From a checkpoint of a small image captioner.
Model: 2.04M parameters, encoder depths [4, 4, 4, 4], decoder norm layernorm.
Training: adamw at rate 0.0021, 9600 steps, batches of 384.
Data: 90422 training examples, 40.8 epochs.
Rows from block 11 of the image encoder of a small image captioner, named by matrix and row number. Rows with one number belong to one channel. Each number is 200 + 40 x the weight over its row's rms, rounded and kept within 0 to 999. All counts start at 0.
After each channel's rows are labels from the 100 images, of 14848, where the channel reaches its highest value: "colour at peak" is the nearest of a few named colours to the mean colour under the peak. Only what is clearly more common there than usual is listed. The data: larger renderings of crowded toy scenes.
# convs0: expand pointwise conv (encoder.blocks.11.convs.0.weight, 144x48x1x1), inputs 0-47
# convs1: depthwise 5x5 conv (encoder.blocks.11.convs.1.weight, 144x1x5x5), a 5x5 kernel
# convs2: project pointwise conv (encoder.blocks.11.convs.2.weight, 48x144x1x1, transposed), outputs 0-47

convs0.45,172,143,263,226,219,270,196,243,133,181,213,224,271,205,213,202,201,191,178,174,227,127,170,269,204,247,253,127,155,224,269,208,191,176,166,215,203,152,197,196,174,266,194,235,234,239,268,234
convs1.45,190,181,176,184,181,175,190,226,190,184,218,217,386,216,208,208,199,199,195,212,209,198,178,195,192
convs2.45,309,193,233,220,174,195,175,278,138,207,170,247,248,220,248,187,178,215,138,209,188,159,201,236,166,262,155,132,212,149,221,155,225,175,154,202,248,192,213,186,256,117,224,183,164,198,212,176
colour at peak: grey

convs0.143,276,221,158,263,203,213,208,233,220,232,189,273,199,182,242,214,169,216,251,266,213,274,219,134,164,175,227,180,118,188,241,166,192,235,199,240,210,213,191,202,82,242,215,218,228,195,162,232
convs1.143,210,211,241,212,203,205,216,206,211,220,201,236,56,201,209,207,239,298,242,214,210,208,234,222,199
convs2.143,111,199,154,284,205,236,194,238,298,215,191,275,177,201,193,170,184,228,260,272,233,261,216,222,216,170,202,197,97,190,239,174,237,218,207,190,172,196,225,189,254,180,241,186,189,185,176,171
colour at peak: grey

convs0.42,247,216,216,248,203,238,264,182,114,271,227,206,227,171,204,231,185,177,221,175,285,195,239,163,205,147,187,144,214,194,258,214,199,173,204,177,182,202,182,271,212,145,245,268,215,155,240,112
convs1.42,206,195,172,182,187,180,188,216,190,195,197,216,382,216,198,198,190,253,204,183,198,194,179,189,181
convs2.42,191,262,259,270,202,217,193,267,138,139,181,158,183,259,256,227,204,223,173,160,258,269,189,244,121,200,197,181,230,177,181,211,162,176,124,204,214,232,247,184,185,243,185,196,178,126,192,230
colour at peak: black

convs0.88,260,198,222,140,276,249,178,137,192,137,203,177,160,149,248,173,180,235,211,229,172,267,178,279,153,178,176,211,148,200,139,183,181,159,191,141,242,177,228,258,161,196,250,188,236,167,235,210
convs1.88,194,186,142,246,214,219,175,79,171,217,211,215,245,227,203,185,234,304,233,207,196,190,173,199,201
convs2.88,142,197,229,138,299,185,215,135,199,271,221,165,223,173,231,202,189,188,185,221,205,206,187,317,282,170,276,237,168,208,159,224,180,193,193,220,278,165,186,155,203,216,216,219,212,194,174,198
colour at peak: brown

convs0.104,197,214,147,213,236,261,185,128,200,265,238,212,204,151,230,145,156,269,275,222,253,201,205,193,247,157,231,151,232,164,202,125,125,247,135,214,217,200,177,184,177,158,211,185,213,206,139,202
convs1.104,217,180,204,182,220,196,209,217,177,222,210,234,130,205,196,213,222,361,233,199,207,175,198,148,190
convs2.104,165,228,204,161,151,217,173,133,202,182,199,236,186,160,199,225,251,125,182,174,227,131,265,172,173,103,232,148,205,176,273,202,151,256,153,143,211,129,192,202,165,255,213,210,207,222,187,221
colour at peak: brown; black

convs0.27,212,202,203,158,179,211,213,199,211,215,115,175,212,185,226,216,204,169,183,229,244,202,197,154,176,200,203,197,263,151,173,220,188,235,166,297,146,130,236,199,182,307,186,142,206,166,233,92
convs1.27,200,187,177,192,188,188,204,353,215,180,221,229,198,237,204,201,226,102,217,198,195,201,232,224,197
convs2.27,205,174,215,178,165,201,206,191,219,178,76,161,185,208,212,191,214,226,189,203,200,202,184,226,195,225,171,163,300,235,168,170,203,216,277,192,117,153,168,178,213,132,231,245,171,157,168,296
colour at peak: brown

convs0.15,272,272,254,177,171,200,182,225,282,200,130,207,182,161,226,232,179,201,226,230,218,254,179,302,199,115,201,236,196,193,211,165,170,260,189,205,169,178,290,220,152,217,220,186,194,171,229,176
convs1.15,192,171,209,213,203,190,192,164,175,196,221,211,379,220,186,189,220,237,226,182,193,203,181,191,207
convs2.15,202,258,261,205,156,188,177,243,253,166,181,241,185,76,245,201,183,218,240,212,222,233,246,258,203,163,158,192,185,138,226,184,190,221,195,221,235,210,180,268,246,194,127,271,175,185,215,254
colour at peak: purple